{"train_examples": 101725, "crop_scale_min": 0.4, "color_jitter": 0.6, "isotropic": false, "init": "lecun_normal", "residual_init": "none", "muon_scale": "original", "batch_size": 128, "adamw_weight_decay_other_params": 0}
Rows from block 12 of a small self-supervised image encoder, named by matrix and row number. Rows with one number belong to one neuron. Each number is 128 + 24 x the weight over its row's rms, rounded and kept within 0 to 255. All counts start at 0. After the name is the row's rms in percent of the matrix's.
Before each neuron's rows are labels from the 100 images, of 14976, where the neuron reaches its highest value: "responds to" is what is common among them; "colour at peak" is the nearest of a few named colours to the mean colour under the peak. Only what is clearly more common there than usual is listed. The data: drawn small creatures on textured ground.
# fc1: MLP up (model.blocks.12.mlp.fc1.weight, 1024x256), inputs 0-85
# fc2: MLP down (model.blocks.12.mlp.fc2.weight, 256x1024, transposed), outputs 0-85

responds to: crab
colour at peak: brown
fc1.83 073 [ 59 171 172 128 128 128 128 154 128 128 162 128 128 128 128 152 128 128 128 128 125 128 128 121 128  68 156 128 128 128  85  80 128 128 128 128 128 128 140 128 172 128 128  62 128 128 128 128 128 128 128 128 197 128 128 128 128 128 128 128 128 130 128 128 156 185 128  77 128 128 128 128  94  15 128 147 128 128 143 158  66 128 128 128 128 128]
fc2.83 085 [104 128 132 128 128 128 160  86 106 108  70 143  96 183 128 128 128 128 165 128 128 128 128 147 128 128 128 128 128 128 128 128 128  97 128  69  86 114  90 192 128 128 135 128  87 155 128 128 128 128 217 128 128 128  85 128 128 126 128  89 128 172  74 149 119 130 173 128 128 128 128 128 128 174 128 128 128 128 158 128 128 128  66 128 128 128]

responds to: plain; fish; turtle
colour at peak: black
fc1.415 140 [128 154 108 128 128 128 128 128 128 128  24 128 128 128 138 128 128 140  71 128 128 128 128 128 128 142 113 128 149 128 128 119 128 128 128 122  75 128 156 128 128 128 128 128 125 162 190 128  99 103 128 128 128 128 128 128  23 128 161 128 159 106 128  30 179 128 128 128 128 128 128 127 128 128 128 128 128 104 110 128 128 128 128 128 128 197]
fc2.415 130 [128 128 128 128 128 103 128 158 114 128 128 128 128 108 118 128 128 128 128  80 128 148  96 128 173 128 128 128 128 177 159 128 128 128 128 181 128 128 128 128 128 137 128 128 128 128 128 128 128 186 128 128 128 128 120 128 166 128 128 178 128 128 128 152 198 128 128 193 128  58 128  80 128 128 128 128 128  54 109 128 128 128 128 146 164 133]

responds to: crab
colour at peak: pink
fc1.532 108 [108 128 128 212 128 128 128 147 128 128 128 128 128 128 128 146 128 128 104 128 128 128 128 128 128 128 128 157 128 128 128 128 128 128 128 128 128 128 128  70 106 128 128 128 128 118 128 128 128 128 128 128 155 105 128 128 128 128 128 128 128 121 128 128 128 128 128  56 128 128 128 128 128 128 128  61 128 128 128 128 128 128 128 128  97 196]
fc2.532 120 [128 128  47 128 128 128 172 128  83 128 128 111 128 139 128 128  49 128 164 128  51 103 128 128 128 122 128 128 128 120 128 128 128 128 128 164 128 128 191 121 128 128 128 128 128 132 128 162 145 128 144 128  77 128 128 128 128 128 128 109 115 128 128  70 128 128 128 128 128 128 128 128 128 106  64 128 128 162 128 128 128 181  87 178 163 128]

responds to: fish
colour at peak: pink; white
fc1.165 080 [177 128 128  98 112 128 128 128 154 128 128 128  78 128 128 128 128 163 128 128 128 128 128 128 128 128 128 128 128 128 128  89 128 108 128 128 191 128 132 128 128 128 170 128 128 128 128 183 128 147 128 128 128 128 128 166 128 128 128  73 128 123 128 128 128 128 128 156 128 129 128  78 128 150 128 128 128 128 182 128 128 128 128 128 128 131]
fc2.165 079 [128 128 128  88 128 128 128  87 128 128 128 128  75 128 128 128 128 128 128 128 117 128 128 128 128 128  80 152 128 128 128 128 128 128 128 128 148 128 128 128 128 180 128 157 128 191 162 128 140 128 128 128 128 106 106 178 111 128 128 128 128 128 128 128  62 128 128 128 128 128 164 128 128  89 128 128 128 156 128 128 128 112 128 128  81 128]

responds to: plain; white; pink
colour at peak: black
fc1.752 089 [128 128 128 186 128 128 128 128 128 128 128 128 128 128  68 128 128 128 103 128 128 128 128 161 128 128 138 163  87  98 128 192 128 128 128 128 128 128 182 107 128 128  72 128 128 128 128 128 128 128 128 128 128 128 128 128 128 128  90 128 128 128 128 128 128  65 164 128 128 128 128 128 128 128 128 128 128 128 159 128 128 128  88 128  84 128]
fc2.752 098 [128 128  66 128 173 128 128 128 128 128 168 106  70 128 128 128 128 156  70 128 128 128 176 128 128 128 128 110 128 128 109 128 128 128 128 128 168 175 128 128 128 191 164 130 128 128 141  95 128  73 128 184 128 128 128 128 128 128 128 173 128  84 128 128 128 128 147 128 128 128 128 133 128 128  64 128 128 128 128 128 128  76 157 128 128 128]

responds to: crab
colour at peak: brown
fc1.33 122 [128 119 136 128 128 128 128 189 128 128  65 123 128 128 128 107 128 128 128 128 168 120 223 128 130 128 128 109 128 128 128 166 128 128  87 128  95 128 128 128 128 128 128 128 128 128 215 128  73 128 128 128  62 192 128  30 128 128 128 128 128 142 128 128  94 128 125 128 128 128 128 128 128 128 144 102 128 128 128 128 128 157 110 128 128 128]
fc2.33 105 [127 128 128 128 128 158 128 128 128 128 128  72  98  49 128  88 139 142 128 128  59 149 128  89 128 128 128 128 128 128 128 128 223 180 113 128 128 128 168 172  73 128 130 128 128 128 128 128 128 107 128 128 128 179 128 128  78 128 131 128 128 128 128  55  98 155 128 128 128 128 128 128 128 128 128 167 122 192 128 128 114 128 128 128  94 128]

responds to: plain; spider
colour at peak: black
fc1.377 097 [128 128  83 128 106 128 128 156 128  53  63 128 199 128 128 128 128 128 128 128 128 128 128 128 124 128 128 128 128 128 128 195 163  99 128 128 128 128 128  69 128 128 127 128 165 128 179 128 128 157 128 128 128 195 155 128 128 128 128 128 128 128 128 128 177 128 161 128 117 128  94 128 128 128  91 128 128 168 128 128 128 128 128 180 128 128]
fc2.377 097 [128 128 112 133 128 128  36 157 128 128 128 128  96 128 128 175  87 128 128 128 128 128 128  76 128 120 128 128 173 128 128 128 128 128 128 128 191  98 128 128 165 128  71 128 149 128 128 128 128 128 128 105 132 128 155 128 128 128 131 128 156 128 128 202 183 128 128 128 144 128 206 128 128 126 128 128 128 128 170 128 128  76 145 128  82 128]

responds to: fish
colour at peak: grey
fc1.296 092 [165 128 128 128 128 128 128 128 167  63 128 128 128 128 128 128  87  85 128  74 128 128 109 128 128 128 128 172  46 128 128 128 128 128 128 128  73 154 145 103  95 128  51 128 101 128 128 123 121 128 128 128 128 128 159 151 128 110 128 128 148 128 112 101  67 128 179 128 128 128 154 128 102 128 146 159 128 128 170 128 128 101 151  60 128 126]
fc2.296 085 [187 128 106 128 128 128 128 128 128 201 128 128  86 128 128 128 128 193  72 128 128 199  74 128 128  90 128 128 128 128 128 128 128 128 128 128 128  65 128 128 128 128 128 130 128 128 128 128 128 128 159 128 128 128 128 148 165 128 128 236  72 128  63 125 128 128 128 128 128 128 131 128 128 128 128 128 169 128 128 120 153 128 125 196 128 128]

responds to: crab
colour at peak: grey
fc1.295 101 [128 128 149 128 128 128 142 128 128 128 128 128 128 128  57 128 123 128 128 183 130 128 124 128 128 128 128 106 128 128 128 128 155 128 128 128 128  88 128 184 128 128 114 128 128 184 128 109 128 128 128 128 128 128 128 128 128 128 128 128 128 128 183 128 128 128 128 128  82 185  30 128 128 128 128 128 128 128 128 128 128 128 143 128 154 128]
fc2.295 103 [112 128 123 179 128 128 128 128 128 128 128 128 128 174 185  61 128 128 214 197 128 128 128  92 128 174 128 128 128 128 128 128 128 128 128 128 128 162 128 128 128 128  80 128 128 128 119 147 128 128  71 187 128 128 128 128 128 128 128 128 190 128 128 103 156 128 128 128 128 128 165 128 198 128 128 128 128 128 128 128 174 128 187 107 128 128]

responds to: fish
colour at peak: black
fc1.601 122 [128 128 128 108 187 128 136 135 128 128  95 128 112 128 128 162 105 128 128 128 128 155 128 128 102 128 128 128 128  77 128 128 128  70  79 128 128 128 199 128 128 113 128 128 140 128 169 116 128 184 128 102 128 128 128 128 128 128 128 128 128 128 128  46  22 128 128 111 131 128 128 128 171 128 128 110  90 128 128 128 128 128 128 144 128 116]
fc2.601 117 [128 128 128 171 128 128 128 128 115 128  94 128 128 128 128 128 128 128  53 128 180 139 217 128 128 166 128  95 128 128 128 128 143 128 132  97 122 128 128 128 106 128 128 123 128 128 128 128 128 128 128 128 196 128 128 128 128 128 128 128 128 128  70 128 128 135 128 128  84 128 155 128 128 128  97 128 128 128 128 128 128 128 128 128 193 128]

responds to: crab
colour at peak: pink
fc1.725 089 [128 128 128 128 128 128 128 128 128 128 135 128 128  84  68  63  75 128  70 128 128 128 120 128 128 128 162 128 161 128  74 102 128 148 128 128 128  95  85 164 128 128 128 128 128 128 128 139 112 128  71  92 128 149  74 128 128 128 128 128 128 128 128  95 128 149 128 128 200 128 128 128 128 128 128 128 128 128 128 128 128 128 128 128 128 102]
fc2.725 092 [128 128 128 128 128 136  76 120  97 128 128 142 128 128 128 140  52 128 149 128 201 128  79 128 128 128 128 196 128 128 128 128 151 128 174 128  74  90 128 128 128 128  91 141  90 128 128 174 128  94 128 128 128   7 128 128 128 128 128 128 128 128 128 128 128 145 128 128 133 128 108 128 128 128 128 113 157 128 128 128 128 128  98 128  65 128]

responds to: snail
colour at peak: brown
fc1.55 146 [120 128  78 128 101 128 128 128 128 128 150 128 128 122 139 128 128 143  69  75 128 128 128 154  99 128 128 128 136 128 128 128 128 128 128  60 128 128 128 128 128 150 199 128 128 128 170 128 128 128 128 198 128 128 128 128 156 128 159 128 128 128 128 128  72 128 128 128 168 128 128 107 126 128 128 179 102 128 128 128 128 159 128 128 128 128]
fc2.55 156 [128 128 128 173 107 128  87 143 143 128 102 128  90 128 128  74 128 110 128 128 128 128 128 149 128 128  74 189 128 128 128 128 128  77 128 128 146 128 128 199 128 128 194  62 128 128 128 128 128 128  88 128 128 128  98 128 178 149 156 128 128 190 128  64 128 128 128 144 128 128 128 128 128 201 185 128 128 128 128  72 128  96 145 128 128 128]

responds to: crab
colour at peak: grey
fc1.277 089 [128  99 128 128 150 128 128 128  82  69 128 123 128 128 210 128 128 128  91 128 128 128 128 128 128 156 128 128 128 145 159 128 128 128 165  83 128 123 128 128 128 128 128 128 112  67 128 128 128  49 128 128 128 128 128 128 128 128 128 167 129  84 149 128 159 128 128 128 128 128 182 128 149 128  82 112 128 128 128 128 128 128 145 128  91  90]
fc2.277 089 [ 95 128 128 108 128 128 128 128 128 128 128 128 128 128 128 135 128 128 206 128 147 128  90  81 128 128 128 128 128 128  55 128 128 133 128 128 128 128 128 128 129 128 128 128 128 184 128 173 129 128 128 128 128 128 128 128 128 128 138 128 128 128 128 128 209 128 128  87 128 199 128 128 128 128 177 128 147 101  90  60 128 128  89 201 128 128]

responds to: crab
colour at peak: pink
fc1.158 083 [128 153 161 100 193  72  89 128 166 128 128  90 194 128 128 128 128 128 126 128 128 128 128 128 100 128 148  97 180 128 128 128 128 128 172 128 128 128 128 128 128 128 128 128 128 137 128 171 180 128 210 128 112 128 128 128 128 181 128 178 128 128 159 128 128 128 128 122 128 128 128 128 128 128 128 128 128 128 128 128 128 180 138 182 128 128]
fc2.158 080 [128  92 128  83 128 128 128 128 128 128 155 128 128 127 128 186 128 128 128 128  48 128 128 207 129 128 128 102 150 128 128 128 178 128 128 128 128  92 182 128 128 112 128 128 128 128 128 128 128 108 128 128 128 171 153 128 128 128 128 128 167 128 128 159 128 128 128  74 128 128  68 128 119 128 128 128 128 178 128 128 128  46  94 128 199 128]

responds to: fish
colour at peak: black
fc1.448 088 [177 128 109 128 128 128 128 128 128 128 128  89 142 128 128 128 128 128 128 128 128 128 128 128 128 128 128 190 128 128 113 128 168 128 128 128 128 128 128 107 128 128 128 128 171 128 128 128 128  32 106 128 128 128 128 175 181 128 128 128 128 128 128 128 128 182 128 103 128 128 168  75 128 128 128 128 128 128 128  95  71 128 128 128 128 128]
fc2.448 087 [128 128 128 128 128 128 128 115  40 128 128 128 128 128 124  77 128  56 186 128 128 128 177 128 128 128 102 102 128 128 128 163 128  88 128  94 128 128 128 183 128 128 128 128 128 128 197 128 128 160 128 128 128 128  64 128 127 128 128 128 128 128 128 128 128 128 128 128 128 134 171 128 128 128 128 128 128 128 153 172 128 137  56 128 128 128]